{"dataset": "single English nouns, adjectives and verbs, spoken by a formant synthesiser in many voices", "num_classes": 41, "mlp_ratio": 2, "beta1": 0.9}
Rows from block 7 of a small audio frame classifier, named by matrix and row number. Rows with one number within an expert belong to one neuron, the router's apart. Each number is 128 + 24 x the weight over its row's rms, rounded and kept within 0 to 255. All counts start at 0. Numbers have three digits each.
Before each expert's rows are labels from the 100 clips, of 14848, where the router gives the expert most weight on average: "responds to" is what is common among them; "lies over" is the class under the peak. Only what is clearly more common there than usual is listed. The data: single English nouns, adjectives and verbs, spoken by a formant synthesiser in many voices.
# router: router (model.blocks.7.mlp.router.weight, 16x512), inputs 256-319
# up: expert up (model.blocks.7.mlp.up, 16x128x512), inputs 256-319
# down: expert down (model.blocks.7.mlp.down, 16x512x128, transposed), outputs 256-319

# expert 0
responds to: reverberation; /ɝ/; voice: deep voice
lies over: /ɝ/
router.0:130122133170143103124142131123107202130102134155113116101126142095137152132102119076127149088124176130128115105115115149123103168154082123139174157095100147098117161155100091128121110118131161
up.0:141127102143141145114094076137104130123173078122151117143144131113097146146143157117093148137147194135100113131168155096164119162115160118120139117126112101084098096059126161152129099130104116
down.0:128137080106175125185103128153102097093136128137146112101173156147157160140115129171121081105102112125100145109123183116095156121119101137114158127132098144058142126114121164114125136110131168
up.1:138118136152115190115130187108133106144103121157100087120097136136133150117100130137138138122097114125139124120155122088126112148146167144116113102137136115089152176118107129112109098134109129
down.1:128131103175164100121100106136138132136134116104171123118157114119134170091120123125131169136114161123093118149095134126143103124137130123139129142129116072095128126119126105118126118124083176
up.2:129144147078125114145107140124125117142113164103095117140107127122129156125147138117144063097112143131160142127120104122126125100119161151144109097145132130145137140112145152154163123106128134
down.2:176118115107138138138129154112124152102149100108151130148135144149127130127114143152150141118123107136136194166093136096111129130082118116157145130118142092132119180118102120156122178154212164
up.3:124136127161130099111094129153134136086122091137161137138137148118158104140128182125165125106114131100149113135077128173173171128114103165120149158141129139126108131154172099122146156135167139
down.3:089140121126100112114136149138141158109122148122084104145120131091121161157113109169145113109110138140112158149164104100147121090115096129168117091098126152123110146100152139110125111145131137

# expert 12
responds to: /t/; /p/; /d/; /eɪ/
lies over: /t/
router.12:089102128168116147110129111092128155094119115113125124110112131123137138098154156129132113133137095136114133118156100127146160112102118104145109117128156104176111135144128117140109171074149097
up.0:149108131131102141172141125093129136099095148130126151128124135133101140127119133093120155106158161110098116139105100105141184116138152191152151117128151130134140145136145138107096126126094126
down.0:136142160130177154094159106151132156138149141093147113117171105104146184118145161127118101130155129133148124136157139113126120141153123144126117113097158144120151150064083141139158132127148092
up.1:104154089143101173148106136153144179112106087107118151169177138141147119147110138117132125115114110107139132135089131109182166150120119127138122107158128129135169070149119132151147116129130139
down.1:105095152107141157143162140142180122116121123158107128138127086160116134148122125106105098136142113109132112116109120148124103126108154149080106113098102106123135141109084117107159154131153138
up.2:116128122120081159165104112113138131140183090127185116124130180118129118118161171137109105098112127107119131119075137128106093106133127161125112140143129155120098159116103108118136134215063102
down.2:087116151133113091124140133149169142118137154145101148151123140173158135111111162151120131149106146108131166133117100120111154127100104121096095158138120133123148148161117157080107123098129155
up.3:152154125088108133108091169161149125101112149145128138151137164126113059098082091187091158105139101130119127127133146150088088088101122108090120130151107175121110110161106139115129113136132107
down.3:167149102122133088126130164125160101115080123120161088133130136115152072141089140165137162143145122146134097127132158140106139122102147115173140146115126119167125126175132117113118131152192115

# expert 5
responds to: quiet level; /ɪ/
lies over: silence
router.5:134114110146145111129136117140116079162142098097130134125150078109113096116136110157142112131137170147134140160133106113130133112182156153141054101140156118146097070105146160153122115188135104
up.0:155133145117130138139144086126118165172119167136178100097128141131138106118105129175138158118122160085139112147112158149181080136131128139110111152160105106140122162102126122149147132121098090
down.0:117086094166080131137095120127150096089129124130069174124091170123084111091129130115113070126157107141125126161123135100100124152145092137124142135111106131127127138124120117116132139122126177
up.1:141123098157149090155157107160122115151112097121116124051116126136135097128157136149132133098120135155123142118128083113117122156128144113126093131101130136123112113144126159131130107138129100
down.1:155096151122136092096110109121159138129140084143146169142096131127105093114118114092150119124165138139136107124113164106111160074125099169095121178078074107135121102099118128135120109121106159
up.2:143121194150122105098103148119110161164118112155132125092091137087119114145078117129126126129139130103153091132141146144131120151148196119104129159109119075132187137114143173130108166094107147
down.2:118097102145112141161111156112141140119157152141151098147140105075152091098142088163179125116150179100151127105134141134127172159133112143098126133151162157109102156138155164128155115110104131
up.3:131161090127124079159150168137144125150091152108081095142156111124149122135123138129139149122111147087143152156104092139152156149128137164109195056114105116133137081120146177181149147158147127
down.3:148125142117105099156089125136138121102126098136111142141122125124135185137133125085183112101122099107137142117114102087090139149119094178108117190146103123080147121140166134095120121138127133

# expert 10
responds to: quiet level; /ɪ/
lies over: silence
router.10:109107138151168129121139100148096084158142131107164123160118080109116095112132090144146113106140131154133113142155123152118139129163118135138070102144143149150109135084141119172119124147150095
up.0:116155148123101116115118107114112126129139140134167115100091124104131126108126116143166101130120098131103107111158118162125132154107163109112145107120132101116111162128132120140133146062144114
down.0:131143154165140164091152141119126096149134108159158124103138076123165073146133137142141119142124160101127159149113155137110088144164123114070119145148079139154126165097100142150113114174153146
up.1:100135117128154151098146090152076161115120181150159115077120135112126081112122116110134119117110129140135099142150122135136124121127136102103113123121104145151158188121111109166119110114117109
down.1:155126083141121114108130132139117134130173097142120144130080094152177159110130085131174119105142122114128120141105100100088130154123160138159088168162123135133145159171184186123137095150067162
up.2:162135090114135137135089079130122147146124129122132133164136137108152135121132156116126124179119150117124122156126133117147136100154153141136137156140135096127133131178147125132142212167113132
down.2:131080097127122159107097112125116112142140100119127124080133141105135146101164139133145148126124135093144145156103148153090126161126102155156077168111097142132162097164081124139131175116106121
up.3:091120123122146152157086121128117158137128118101179137131114137132152176112146107136121165098116124122121137117106115124160170105152092117098119169146122121145087155114104112110138131132130131
down.3:117109118165126152134131146109126138118131122143104119142152126125151121139153129105093137108158175129093122125151081089143101147127140124125103099125166148101122128088067143121125110084099173